config.yaml
train_examples: 39062
input: "waveform_16khz"
num_classes: [2, 4, 4]
arch: "tdnn"
norm: "batchnorm"
init: "orthogonal"
nesterov: true
weight_decay: 0.0
Rows from block 4, named by matrix and row number. Each number is 500 + 25 x the weight over the matrix's rms, rounded and kept within 0 to 999. All counts start at 0. Numbers have three digits each.
# conv: width-5 conv, dilation 3 (model.blocks.4.conv.weight, 192x192x5), inputs 176-191, a 5 kernel for each
conv.9:499518490492492515526513534541543499511457480516502502528477474465450486503509535494531521475517536469472556538501493469505513503527520526502484490477451485527545528487472460468463474473477457475504507512521498481476498461494501514536507525
conv.10:504494497509496482484530473486495460500470529499483507472513506507498488553489486511503548519499542481503500511505499504470496491519563517512521507482501500475467469462487459485466535466498504533505508519479477523494483464503490494490490535
conv.11:466508506489489526532481524490529543537495530497496487485508470516492530492540531488483465459487548542524492480484559498527570554519476491500497487526520494523527498534535531474487545500509481492485522483474477503464511515456498455462489510
conv.12:511503522494491487504457504517474476472489524448461490497464469493521496515516494507467474467483491516516532518500513507503500487493498542547532518485536531533498457496484466508529465489466481479487504501512544473504499500525469476538477481
conv.13:492500530523484571526477527513519507473468511533482493497492489535509528501483487496516521512483468497537500508509497491478493480485540489496501534545456476484490526535507497516474518497519472515537535526511506534487468495517512498461508527
conv.14:493500489509523488497519528520529527485461540510467533503449524509419453519517500502520506426493524530465515558531478543484484486503487494520511513482473539494507483491506496501526464463523486464477474502467462450516559486478472444530477510
conv.15:497424468490488516495455474446463500508492486511485461490474491490508503477507491495488512513465504491534491482477466475498488466486471457483491485506487503511512527481488518527487438452498511492471491479455427525484502458441495472461519478
conv.16:539496510490521555519505536457483506533495487475537523514540467448481497520449482511501533534512501486502474485551492549509525529513517525521500503535458477499491541509480491508517465486463518531504499516521564500522510518474514508526537509
conv.17:490472469517479556514480481481487513494529521483496498501492500481460485519471496506521479516529471529555516534543523534447478476485485542553502502486535493480538472481546488485507461521534519482487449486512487466526499503517461503511499478
conv.18:497522507499491513488489502481495532505518482543508466483466522531513510529520487476463439558519517524504474489474482501537529531495490464493490485491491522499478462465488481482488542526505502490471480490488484553524543505523522493497519485
conv.19:489499534507477498490466460474509517484498496489509496482510469506549533491505482488481499460510535516479518525461497466497531473485531478465508489487499526498488509503499463481479518501446482494479503513467489497538493495505482493516486511
conv.20:518482500505501531500489474446458499488470461492503543538511530494522550544482508451474449510488523518474465487497487479544486494439469482547516553503502546527486456519500498481465520501494520545533510507474504468491492498516478482511512518
conv.21:549557538466460475516497458496488461497508509502506485512492493499483458494470464479489489514491485462479475492486495498521500485497535537517522529529565519470477487520473507500490494503503513498535542520464462460467491484536486483504505504
conv.22:471492497482477570527512516519539533526510472544498520496511516541519505505548499492521512485510492487492532476498523545525555525537520505491511481481477506522540587561555491492511480466483484477495502520525519533551494494485514514498468495
conv.23:484509443464495477501516488493458484466471463499508501525514493508521538500505490505494510521519505511521500523511529556487485483472449453531513500524492496508546522481509519501475495474478505457496498520505497496504504523504453487511528510
conv.24:517507518495506504486500500501525478488512485468479501488489483489522499497490517497541523494495487505487485481497513498477518502500478514494502472504519503482515536469504524539533495524535507471460460482492503491508491494498503492515538506
conv.25:452489509498484481493512510542545519504495481509518499522516482460492471482470468475484497498500471493491432478504496472543478462480494499525531519493501505494497476508527512470444466479468476476510496445509524484478498456507472450473483507
conv.26:473501520512502505495475520514464537517504508452501516522494516497470490505500494516506508511501487520530470481498489477468484485505518484535513468478439480503471476555515505489491525482491491492483454472519477516520492481549511548528523486
conv.27:498519518527516534520449463499491459524505460519540510516481459466569511441500514474438486530550515517506499510505503517530517493563519488470476510500491484490501525552493495501491498519528518520518523528553520541494464511499488523496488496
conv.28:490498489512538488508500508523505518512485532489509469482520472531529531518482507468486451479513492487509496500510519462481508498485555489517491469499517477491492420509495513528537468488484488499466493499531545467452483485513488484473518515
conv.29:502502522518516459497485520521472477475513514504525535499535481512517522464459471488483496502487499525464482478471479475501491542481487531493507501500467448504508462506506461499510482489484489473443479507493500461546497517523518504504472530
conv.30:521520504544506510489510480492508530515512446466493553510463499508492506484494470481486458452482496483466476481473451452471512505531497514530550513536504488498530478512508522469498482490499510489496503490489475453487522497476538509471472514
conv.31:512532469467453513534521478492489511514459483513445475480487449485521544548504487512502494506499504507504475503540527499543489514499472496501499494485506496484507502495486486509493514503515486478457462472509494559496505492465540501518498500
conv.32:493510511530515466516509479476495492532536518487470493499453503562521500465491527507489511490482472504463465482560509491517527556550556500515524532517473495530490541511460475528480468511497503521456480548523488494511471473514500507514513527
conv.33:540499493514501459495531490463559534464500550531500492492526559477489516550526479472494439506514511453495491530480481481530458487480497489504516549515495496547520494503525535503526472496519499509515460522503492483515493444577513555500460501
conv.34:478492524479486532532532534527553487504496481520517523498502532517522541518476486474499506489491465489459530508528510509520502509477467520488496478507493480497491541471480538507515491501482512517475502512499483534506524472444458462556524530
conv.35:477464521509448533502526489451495506531531507482518526510460493517515513482505566556521492501473484488492567519526474538492481506482499518478475474467481455522547496510526490505487472495512523530527519517527462470481493494521527546504503503
conv.36:492500511502472463490510516549521505481530521466494545512542512489468458486523514523491492444479496475497504514465506528521510508485502499468452489493497484478468490530504488498477495552503476468487503490497535454485473538486479522499500502
conv.37:517503509519512493490511463452512485510461483456559539548505491521487512562494506481518498480464490474484461482524512492469506484491517500490494503502498501510489501517528477482440505482505475464482508516527510545478508469508529450508522507
conv.38:489469488475536503498508518493513490512447449502486502510452500495517486484480496497525512487510501483494504532519493495499534522543491480502508501538511522532528523490503499509517507523489478485530511474453472482488516524484503503520484487
conv.39:514517503503496502484460505530426501550519458490501513501516515488498503483521570511521507422470485486492473519504484501504493523530513556513508483519485526467499512448462484518493523498508496519542524445439467471459461486505496534497496514
conv.40:482508503494464525535531497489497506531522517494499445479490471452475477495424490501491473496522529490441540483477486523479511509504507493527516544516491522488472467499504508480500511518493490514488474482507523472458467478492520541500485489
conv.41:546539546518503509514542516539530550532556511503467513485542533495457480512508485508527555511494505520488539477491492490553536486497509509506495516502481461486537551536490515501496524475509485510522513506504480507510504470487500500472482529
conv.42:542487472500530487516535485496480474516547515430466548510483553544529524504512518465450474481523515527508461490494477503518463505494492494479456472514519514512512501477463481491507466520508500474476482474474493441462515485488507493542484535
conv.43:512498463468482481492505502469462500492484473464472492516522514506532523517477478489492467480483509506483493509504474484533481513480494511493493504531502473484493509505509488484463529517503487465505480471508481489486499491517526507498493527
conv.44:474479525516545523491504503483461469462481499516506498512497495510489498518523511558564539500497506515501529499543535526508470473519502485503525549528460486474500522477463473467478483519499499528497483477462523471503527578541528483471494449
conv.45:494477499512482491502522503456491501503474454528513509474486496497501486552553551551518508496520527499518490479488481479500502518467473499505495493493497510490489524429479528523518513542518435467541518489526534510522514464461545499526484542
conv.46:465515515507492505475538496490485503510502510500515487466470500499539509473515485473486457493516522506504487482533504529519481465503493472470510464545469473531527461462501464461500486496528529493452495496465471468500512495530477510554511480
conv.47:503496499489530472495484487496452500481489505541515520512525497505502468514498498499555572504519486493497516530514503471429464492513508513506499491509450490496517527550516548449492518529489493531484496527503449483478459479506505489502548547
conv.48:478496501498492499521507536478509510480519476468489533493500524527471512508487505467444476509501488529492483484531482455501443431455425486485494504475474486504511509513518518502465470457463509511453470475506533487520506524486478479491494494
conv.49:491523456471524517487504494505474474466473514513515505510468532482463453549512477450495492486513505509514528520502505529497475503467516479477539515506477505505493511508486452478489465491500484490486499503496505470470498487521486523492499543
conv.50:463462482509451506485508518563520483483519458465465467465485508536556538550497507509522525491513499488534495496461464509428477480518564509519529522469466478473500492556516530523506489496476471509484451439449482473511499472509521520537503512
conv.51:532529502521448464514522481520533493523485480491537519518498519505535535493483490499485507516500493500471485485534540531499503510476493475511540534549489493493464478526520503499515484502519478495503500518528470511537494466493460492478476559
conv.52:479490505490467520493522486469508483470518480517510503488475481489497542488487471472490504507514509473494483472473472473493538523503527471479464444473489485503499541507531482488498453520482500513496497508490556482523496460504473468406498465
conv.53:540517510467470503489479484500488492525479478513515503534585531533526511480514528486495512441466453431488538476486491518491459484518534475471479497497550447442436444499480487487475500518517506507457514489495475493505453456534465480540508490
conv.54:532480510504516493510490480489489513525461453484489495515535514532549499484502492476505535492487518495488469449495509504457469473539502439464507497449530531472504473468495517495521488532482466489503483501479484503458464471470464515534546522
conv.55:466519500461501497538518479459479543537543504503476486504479493503510509572479509534553530508530508480483527522505506485612516476457477485483496526530524492501493487502502530505527487465511523524543486489482469503476514511504497501491506445
conv.56:516503471509542495519529501535510483473513512520482456505517511526526509464497500487488519515532475501465534537512483495502485470521508496478479512520495519560536550539549457485475443508488487505508510522520510540489488472484505472481477518
conv.57:485459517496534477536527528458495488468509514446501497523511529510506514501558468485487494508503508460524509483489532469510542522453455509540489461441490488488500488477470472481519475504515474547523544473504493493488502499487469478513499514
conv.58:440509521506510496492483515532511538506476495505491476486509482542566528525492529522497493504512477507477488483494500466496495500508474519512546529559529502484472489554584524496483501486489502490495480476503529505535509534486508453512526487
conv.59:507479471504555474498491469536475519475461499471481494524492486510495488492547531520555553434452447457495490515513489484539550530508537470460469511505492508505490530513505458486498489491504518512494482509527502493506541525499518534517506528
conv.60:467481451505512503499510542523530501487482501507499489491507521532525481518518521479471480538498521493526473488492528536569522490504473522479525512508507512523523510577533535512497481434451487491521501479489474501472496490485488470466478502
conv.61:535474480499493452475515496526503497506469539494473491514512481552545499524505503510509489465492504488511513538501457485468460516462460479458514516513473475501528527487500512481461472480510486460505546572508497495518498474486539490469501519
conv.62:498527536504471481506484535502480529488508492495510539541545474496466499537493483458493485558513482514494452496504483461463465483483512462505492507490513466457505532536528481452493489483522505450520455485557501515490466473541513542516482494
conv.63:487480492495499489508478500519513517522540449478459493481500541517468469533496499502488517533484483498510499474499522519474546514502554500474515500483532508462498477522541504538500492467500495509501495454460487503566482476503482509469462476
conv.64:517548503504509503487526531514543532516523551475473426467507483505444437470435478540579578501488502473491485509517495506493528501472538529474505507487508533469477484493484525525557499503477516520476471496548532529503517497519501500524521518
conv.65:498480497446424516516522546535548456525511525536520537501528533504526475477487517558548534457491510508522484481478499496545531501524545552533535473440495519471469514454471500480532447482494498462496513499478489500498513562540489490490490474
conv.66:467495516507507519539519508499487525469491495496500552505502472483451438466494519531495457541550498510493497512482554509483533491551482505485515528512512499537536532464503463487509501472485522485494535514524479476513513483528480495496492469
conv.67:527533497498502466470494461424503464506447448491496518498496477486479520517544494476472484512501514506457509507520494502566544501492457528501532502461504522534484470462434460544521518498471491509531504511500493463454478472528513507527487466
conv.68:460468492484492482502506507468487502478496508517503478491461538473444482514484473461499546454496516515539474511506516509536541497516482495496510498485502480477486485472502485518539464497443450511541520500500487482471442498467477483460516525
conv.69:486491481493524536527481461479498478529466517509509499503522529517499488529485492482518477542520486509480539527528521521520521512508522490535492487481495489535493545471493518528566506521494505483538516499490473533488508474513517540523493524
conv.70:517501516522517505518484514493469479525489497528484521510511479478482474461469449485546508483530484531521505503516521507536503524484499499514490484488486502495501488531508500474486485506500512506528508505526514510549517501500466478506482457
conv.71:502490507513508489511499499489498471478508441545499493506480530520507561521494528529482459482523523485489522492496549502476496451465490496503490478513476526499479479534495504497512520511496487489459464499490478510501505533480551497490543509
conv.72:534493481451481492512514488532490523495556505464482501468487505501528544514459429515532527501496511490500471534538506464497490478491520519510506483480491483498456436529503557563495512512507504479484500487499511465498505515572477497468461502
conv.73:458483495494506532534507484500496500510489478547509516532520541520463476496464487483490495559521485498514506523514503495491474486516507450487525528499486475463477442485482485476473501519501500519501516526545518509518491510485478514514529546
conv.74:458463489487504511514481454433521496535496487477498510502515483550538527483501497489459522526525501469494492495474476486480516532474488486500472460478480499491467454473481492476494507478532491494524502481508515516550507499495516518472474495
conv.75:490480469428490486488512486480494479502490456517492484504528515456490499523470484525522474544468506484522506529513512545488534483487512471486493502501454444530525515532533498490506479488533496487520500474496535521519470489528512539473494499
conv.76:508514495474471500523461488537517467481486480440444495516515494490500502514493504538588638463477467523508525534523533514490499512555553503525494452431499515485467481517505490489496530534510523501461484458455496465480470493481480492513517536
conv.77:517499496444461471505484502498552513523529515494488485483455504523489495548482489472511481522542515507508453482490482501511451471483493519507525525506477478506542493495507502486521480496522503547499480459489509510488487458470505494491515523
conv.78:529507493478459471479488484492480476483490451489476486502493492508508499462521493500441473493511517517539486512514535504484450510526540491489489490528523504482439472451456444463484467500508532524504518548513473448472541521506501505462500494
conv.79:522552555525488480500497475491564496473511504553501510469511469488522531474472458492507512474479462479466511502465512536482471469478524508516493448476510492519499526543496503497489443469471506487474467467471540532537478553553508481501492506
conv.80:486508491517511465487511474514496468521515500463470472462530530501481511520512496525484538445446483455479555523505486476486528531555513520537478498479534514489467517520482511481474511467501468514481489526488488485477451472483467493487500574
conv.81:512542529491476500530537502479483452499490481562505508492479490484494475501496478488479468480481484484470504509544494542515518516515473512495482502481437447472482463515500531514512455507512488518484465488466487476457437455483450508487486513
conv.82:490502511472478560511463478526484472464514523503479466471476470510503503498498512493507478505502495529512527477472480542502479502505481481509550525533511499498475494465511527496453481465509479480513548479495491483487530500494450452486525528
conv.83:493498476512477507520488458491512487465530506495511466467485490462500473499464510479496436492459467464477535470476501491524527515495464544515511476528456482474488462529482531470481519527515511494563513501476491532529469445469517523521536490
conv.84:471488482520538477487475497555477473490510495489509480492500511531527467464492489554516515512513494442536512489499551523486476501491539466461454453508406477494480464531492479470519526527488484525514519484493518544497469482504543487454473506
conv.85:471497492491523470505493510493466488485497527485509470474514474491498506535495530519502465517483486507484484497490490492513521474493489505487484512532475518517507488520486517505491508512464482496506531513532535495474450486506533464461513449
conv.86:505521505515536506503503496494511503481503512492488517488469522518500493456491509524480479456489469466503496490499514476462508488527504527496514507506497487496483524482502478497539506489492514528531570555500535515547497504524473473521512503
conv.87:512533531487501470476484481449498473517493479514506496526509510495518517483526484495498501488492543486526510484482491480511549518510544481523496478491513499476498506518447495506495500492481475508506505499552483509518515545482494439494518536
conv.88:479471490505503529470482466477493477513492514504492495508481504465477517560492507507492535486499494477493497512510495491510522508515475476479502517489516528559531486496483478464482503505478512509517524552464511483506483485496502537464505497
conv.89:536482500515455494509503477497502469513501530542517495489512527472467511492506485472479529481486476485493501534511479516497495460494501534498494482453491491514501525498502484506519486455482504525486484522477457510471459485541473485544547544
conv.90:508486482504486520534543501473476488543539526472506552525516461457475514469484508536491487485501477493496500487519477498480501489489541532525517489474528492505488479542520463491521506504483508541494501477470487509530521524519495495529551542
conv.91:495489480481460484493515497482541494526495488514513486506463516518486474467484521494488498480475526488533458487492479501507519531518526526505508486500460497528499466450476522545504504501467493458534499509471498502546521488459547524536498451
conv.92:480509518492499473440479484485504518513508505479470511513475540494508534490470466461462466471491517515524486514480507515515484495497479464477450473487512516547501483472484478477466531540509486490463477512500514509519486533520526534505472522
conv.93:500484482522503470457481496507528520481554497454495488481438501502505510471551503511468454508501523516492517488509511510457476486509503474498519477511456459460510487512527516456481510489524485514508480519517507523528491491543508502470545505
conv.94:527463463520536488512507470515464483507480475435443503469504437470502532490515484463451492474487494461466459523522493524498539500514450523507491515507534530483482535479490551479466531469511511489490503458448520470482494497499488492496546527
conv.95:466515499473511524506508497453520534491476495504534515514504518469503480470562506486485514525498484526487493487545519491540493456484468505506509494515467472484487553499456487484470469526476539483480524513524539575542482514480499526521522481
conv.96:511484484489458500505524542536506507537501493499505468470508519516482477527454484513525484471479480483474515517505542547500517507499470460497504468459491514495449502498495491492508481499492497496494523499516502528484510511529483506499521496
conv.97:523489497484486510553523540524490509542496475507451434493531530500490467547475460475559585546512529482520521544496528529522482456487505482493478514473506497493507510455502472518550501464486464465516491477502487518503500499522478488505496521
conv.98:507516499482490479445479499490484460547478510481526499515483436492487499527561538519480477473502510510488498471484501475439470491483516485526490477507518506514520498485473503508495506499481494501491491540510470465468512550502476454469549471
conv.99:515524491488520489513526510429488492532486495519549507457480498510511500495495469520516496499452477528538482519525478459548506483454512482484496489483521499541521509519480471507494537488476533520499510478502516449498525501514509425470492558
conv.100:513487497489503482470476469470477501494476495486488484508512546508534531530487472495497520537505459475481500500509540510538504472508526519532540491502551508525516476500509484549551548527506474473479477476474490484509500554565529498499476442
conv.101:474514505503501527503546512486478491486478502526522488517462485448459436439523551507508476503528510518472532531517534475501531517506455544541511490538547520479482506493479522478479535515523509531501531551538512539492499467504511495465464485
conv.102:489515522515497541479485497494506495527490443503489488491512478471470507512528488487498485478437451458467496483481503464511496514459501476525506500538453467484498485522547533544474451447479498506489490495489513495474470523468516494522508518
conv.103:538504511525527449480483449439484483498516504488481468468503467424430482503497494515532515487485505446461464508494493466468511536554609492464498515500507559523509520449465474505467484537497479516475491479517506463503512494502496484517516526
conv.104:507493469496527525525533502467507487514451518512504569503524506528523487477503498530509484539534548524519459509512527493480515488518480535500496490486492494509494481468548533518478503520478507502463483504489530523480484517456476439457462451
conv.105:478459484492459457474486504469457500497499521518543488480499479561493517521556490484513524482503566553526484498499493519455488512457491511493480451462493502567498467526464484468465501488551505520474515504518494518535479493501459483503509509
conv.106:493475461492489473488504516496523543498495471504492485495503491532537483501483491496494481538506483500495531570504525542503489474484469551484472497523470458446484507484542524473490527497501520469501462463520489510497475514476471513532533451
conv.107:525488486486452500473475485452526470512557504478489480493482512484468442495516539523491514445514528550509461470494509509423420492513550491467483511506552529488469484482522489486536519520496495515495520493508480455499550523552524506504440473
conv.108:527521522519522489495535538471515504464487540504474527478531537521486537514502479480471483515534514524508486498482501505559529536538512476469458472473485518517527529527550515527548487519518490518498526544507494480504511536511533516496512515
conv.109:492546544524515512509524506463484477503512497497464519517494489513497491499457498497474465533509492483467495466490525516465482531508476509489501464490490492509493492479477482505550515488473481470483513525513532466516526491500521557472471532
conv.110:552528501512483492497469473510476461486527479501514485521462503484538526545535532510496507510494467498487491470463497511502529489508483485487495439450539513525533510505542522470499478467530501478465493532541547527474474474463488500528514512
conv.111:506495489484471470479537509478501472486498510524449464527509493522496522496468510519507518510525469482545508471509523487472469467497498502479503529489480468516522476481537534514489517494486572506494501477517521458469496512491525505528472482
conv.112:481503520480463497519520506505514525468520548487525509508509485477508515571501480486515485489499473510491521477466508520474482480453483482500494485515555534481514495524507510474492532537492510458503469484522507492492492459517489553537520553
conv.113:483464522522524542513525508524510510488530509416450487489520476442515522507506480491509520469473519553501535520547565525530481480539546506455459467449475495483492543520517484475450500551504502487436493541497526526511504507521482482495520548
conv.114:486477479524534500492492496484505506486512495504496486464499505507541504478486543526481502511483502502492490457446516495512506521500487494492463480517492490461541517507522524518523518486481466485489486518542520512512542464462490507469439479
conv.115:476454520505488524504480490483493487471506525492513507505525585538490510514519519514519501534512459479469503542479506497463476504461488488529522483475531537510491486486505495476492509500459462493519508474493506477533503480469532496500515473
conv.116:534562507454472507484490465457475481533528491503475502464491494486477524490477507514512552460456501470511535498535513520552505504523531542527511498471516520509516534531471493519497534514527520501526503476464475492465459491510489503512504496
conv.117:492472473456519495492462500480523512522510502553469480486472492525507500476521472509524493513491469514494485452515523477546533538518464490511498483517513489518496438520487474545535463390476533485541463489518506478474524539529483478521527497
conv.118:508478487489508507494492503541488489521505597518555504510506494547541536536482468449512530490492493505472495475486462525419494506512521488463511477463492465457479503454476497495476548517486474514512466451489503500506541476535485482493507494
conv.119:526493449500467532548526546489494506485468529513499499489505501476497486548517460487514523514506507516492521524526502504516512457469510508540488476500570517499501488461546541525490451509533533527564512492463495482523486522511513521470494484
conv.120:457492459452472461490499491510444462482510506494458495501489555501494517490451486468508572472457508503496487498497518501547472503507520537512498560505487493521467462507523468480507469449478471492450455469508500478479535514465517478515502501
conv.121:543474446497487495482484475525486500494483514477521515542498552544537522466507489499482541513531517521489513522495490477477528493461458491474459497480492470469474479492526529486470451458480511504499484477510484470486552523500468515459480465
conv.122:521494494499507510506504501513500515459523515511473524511542507480529545487506459502492489512521526505497501515498517519473512508503489504495487494551491510507506536507496531506538494514494480535476457485521510492484490497470511500554516442
conv.123:442457479519494511491486520506483490502551478449473499553543510495517502440491517505488438518467483562536496510512492462499527484486461503489435449511463482483532525462453476480481498469499508508477460471494496517502518529507507514473500520
conv.124:465480486467489452470494461471492505519525501477515484459484477471449473514489480448435525513485496543541482459491508527488522513471475522491517505522493477502497469527519515556554486504490523488505478510548545514471485549527472485469479461
conv.125:474493493503513511518530527524438464481471495569500498492466467506515523535527522461491483526503514524509522519461491502507524538507446492471477522527494493474492518488506500493512522510519488522508527525500493500539506495473491505492496495
conv.126:492465496498516493468491484485521505442476528509540513509440509485477498521510475512501490510520479501506510484482503500458524442522465475486495511506523451480494473515517513545555510526470486482536500496468473496498510481480514510482481468
conv.127:507462478485501495488462508498482490466452491543495491498522518460520519506498495488494496507466515522539467479500500501521473490484467521516512542524488523471480469576498499511504509468432486458511508478470516525466450547500565527469498459
conv.128:481516522475511491516483475492517503497510498514500493512465483463490461477463481531519516477482503524492493525505532531498471489489468511503482496540521508490509492501511470499510482486523525536457451464497467450471508521494487482504499493
conv.129:489471487552514479485443497473499519494511494555535504508523493467499500485504503482463474475538473513490482480488481474488479494485469487490478496460515483506484550536562504452524526503525519491499486470461477490523478481459531539510495520
conv.130:479471521528487542561546504480508511529473539535500532515490540532505468481515520530482480491495492504507480507504472467516529481503515500518522514464460525491524510450440471510568513477509514512498490515503500492471516480529514509507513477
conv.131:483503489512535507500510482499487503471483453489496518504525488510495510469532522502520527501504497490483494517523510451478486438470542454485530544490492489496493510465465511512478515502522487532486507492455483472490481484481532550545534466
conv.132:520513458495519459469484516515501518520503488489491482451511502495509520514506497531526516551507523500497490493516493514493533558488495494489502506495521525511487493466546468456478483500497506486558511502495530494521488483498477528475451513
conv.133:452490505471490461484516485461507488510471464506496508515497511500472501519475490526510502507513504524518449489489482519507478469480464483491511489499495502492526515520511519508503441479489479486484506525498497538540507505499487506507484504
conv.134:469472503529482463498522518485511513494503504463498519492494513501523572543487495497490486523518495499503520544487483494498506511483505479472474496488521525503489536553520495488544484474538501452480504496478449471486513482501475483492464452
conv.135:500505476518504457480503514475494507546578537497509520477457486452505502497502516527493488532510514484478437471466468487508503489512501442498516544549511500480454472436503586538501519487480504488496548489479483496498482453451506486519496466
conv.136:504507503457495488467508531545527491474528525514508475461484531485483523501486445509542509475529496500523454492520528505505527503516501530544545496492466487466473478499462473463480478515469467489529535521527504481512479477500481494468442457
conv.137:551512467470482452483522488509500505518514449542558499495535454481484512531530520459462506479478515523499476517518502500481493468446451500500539518481490491474453464560484477513513544490518502491539504480503482488476522475470489504507514511
conv.138:464486492536541489468481502524518514478513518542513477499491536537489456484521498488472476480478496519545470485460503477514496518525505498507501473483532497518506526513494489516474457461494524545489468490482491524491498502512469463497443483
conv.139:486478519511486530504465533535555574543554549472496486474522549548529506496454486499531474504471440510505487525503505479517501480522463489477490517508520513494487466496470464465503518503484485499526507466498488492482494501490545500519484471
conv.140:488504487497523521507474487517506475502496493479506467489489539526495505489532508504510525486497496477472481476469452498529528528503493506487482524492482452509505547497494448476529542501541551538442467502491487548502524560529498475520462533
conv.141:557547512497490518479505542533494500480506502515510493508474482531468516526522470501503505529519497485497537500484478514457549546534479489473494490454502513520509523458454494499498530484502546471535513520500484513506519528458484485521485445
conv.142:537516503471448507515478501498452468475480503509477482487479512495510526511502507524550498537477479493498479484499501483485496460502512542539504494507499484469513474495516527491520546489493505526540513513494487505459442479476523513505527488
conv.143:485498523528506484476496487503499481495511474499490500496508508524524497446488479477538568477528507504531495498467500505517511525508517489504527514498456517535561575503466487501495443518478502528502521508482482495442468507530514505530544486
conv.144:506500491517487488502509506520472501501464483543522550546484531526493478498443445522514488526513528473487505497502499484461476511487466462527491488492477520506510495523568534490487522477473460468502509523516477507517524465492473517562483537
conv.145:457502514524499516504491488471495502488519531513486481453444491537521520476520465477501507541500477504491489505552530486545521527506505520503493504521487466437471486499495470493498493476471519518532507504526528495501481499551476494475516485
conv.146:449498518518509464478505524514562552526501522511479505504503529474478484499536491473521512506506508463483474492491533506496500547504550482514507532494495504485512533492515522521528513534523524521510478488495535487486507511504494460490518494
conv.147:496514519524497520530471517503529509487497491541520472509492437486505530487474494525507527493515514514496504485483488484560537527530489506502523545526473504522533499501498495467466485465502499492489476532525528494488523508514457519547505461
conv.148:482507497482502492488490488488464498535507525495491499503509508479474443422522499479489469487510491495475523496534518497537534517488478518524490513507538556507484491494459489484550502486484493508509494443490499505500505519499480491534508519
conv.149:483501533514500503490473483500452487492487529475457466492489530516473492511501516482508557478484507501469475501483491525484510502508506489467421446440506490475488487534470460511524544480499452460515530477460466462483506490479514468523531543
conv.150:530528510471508498500505508521527519496486544490531456500453533529510503457514532531530497455515518499496498515495500459483521511503507542549525468497542494494503491536540515513477504509509498485521525519544500481503490523521477496519458494
conv.151:540539482487475499482492499509484508510485505506472503470478494473518487546472483484506528528474503548528471486477494532540513507513489482481525472489486476436482499502522517495482535527514505483505490532524532458489483504468506548523490462
conv.152:459502502507493481513508492522507490475523506444504518500486500538520517493526485477479512486502534502464489467519515511505514532482461540528502509504505514517503522466468490477517532511468445476504497488528524474458515502499454481448492493
conv.153:494504494526538573514488477484511489481467479485478499500454505525510513482441480495485499556548504497455521505506494478526535546474467472491505487497510509488473450523499497469437497498530487489491464457474469508477452464463486500500522480
conv.154:476485518498488501500506485539503494491493491482472485501510527479474490468502485484496480461515520535533509471509475485483508527537485502532490521498479469557531512494511509528500505538522501486486533515485494466520517491496503486469495531
conv.155:519509511503505493492466497522526526500529552500515513498462532502487475486511517518517487504502512488484471466434447466537525549515541461492480522544518503528517480477508460472507501509485495492523537530510525481498463467489541543515486456
conv.156:488518541529493478540483468499523457534513471522498518485527535503494492470498497520500503473505506509517484459562536498457478462508444487447478496463493523532476492569493460485522562509472493534502555536491496497486496506482506470489492488
conv.157:524462496521489484511488474488506468514504537471494515439467426461513519511449508486481486487516490515509491511520484468527487506486459487453475475506501500541509481475526474524506451514483514495539541530487458468530505502481513464468524542
conv.158:487458472480529452532500510472449504528510450499492475506459427471517503474498501506508518436467453465468463488475511504502513525506537544463473509532497484447437444524533499446478486503507444478511519467493551497484493480490484468480520496
conv.159:502536497503502508476478495511546523465504499518498511486522526504462482470491507528498515524533495501530539506508482466510557528519496517540478499494555525504483510525516468496503526468499457519533544447509519559530518459487509499503481514
conv.160:519499475465476459499479510493561466500542484485522519501527482483439556546490488510467488494465450438495514486506487456525525526488509483488495477482519496521519511502497502550519575516497471471490496518499489525524507478516519491498506530
conv.161:474520487502512510508535511502470507492509487495491539511484507489479500469485519489499502489486499492524533497521518486447468515519511490498512455481495479509503518509457483532514523496499480489484496496484488493506540538535458475477492543
conv.162:503447501497511494479482484463531493478485518511497522464486449517559541485516508507518514461512490441514523506477457500494446499549531535491453501524485501451475527441506557517485490478488507520487478500513553482477513571513510493494519477
conv.163:513505531514489521482502439481515467485508480541516499483441455448484510490500498518462489504490504541481490518512517515545495530528502482510513451479443473489448498531544496495490506504505533519460488547504499460459490486484509547493478482
conv.164:453508515505464506465526478517513501476459465517524558522507498543489468492522524493500515492499501500499515500501480485471457478495505501515480511465534500511498468515531484451490557521480462500498503489503526517466491499484475496475480496
conv.165:489495506512502535500497507540481477515536548493495504484493514495484467488485447498481452465468477484513464507507496472484469487488467538498489517511483498488493508474470485502510533524514525534547509513506547526520491498527516525516473509
conv.166:517499513533480520473481506533525515525496474476473462485448523511459460487513471546512506532508537505518489463518493478484521545520549466505494479482496513519497517486533545554534542532525546527510485457525490480471499485480508518509504499
conv.167:499512514504497483507488533488490485490502494554543499478478477487487508521513470493506510479547526480493502478482512507533513494500503500517506498478473461483506508454472458507535458472499466522539471471485482492481510491525492512501531513
conv.168:501504451475514501503488501499506516478453468498484505517551519505475487502499490465497494503501591503475440492500490489471512532457497538508487523461489504488508493527497532520482473515497457470549506496465503514515511517504575507470521459
conv.169:504489506482492524536500524493468480427518532528511503519502448480501459499536502521489456500482501493500487527531523501520491509479529511518513514522539556513524543522517519519492487497453443477546531557598510526512515533508516492473517474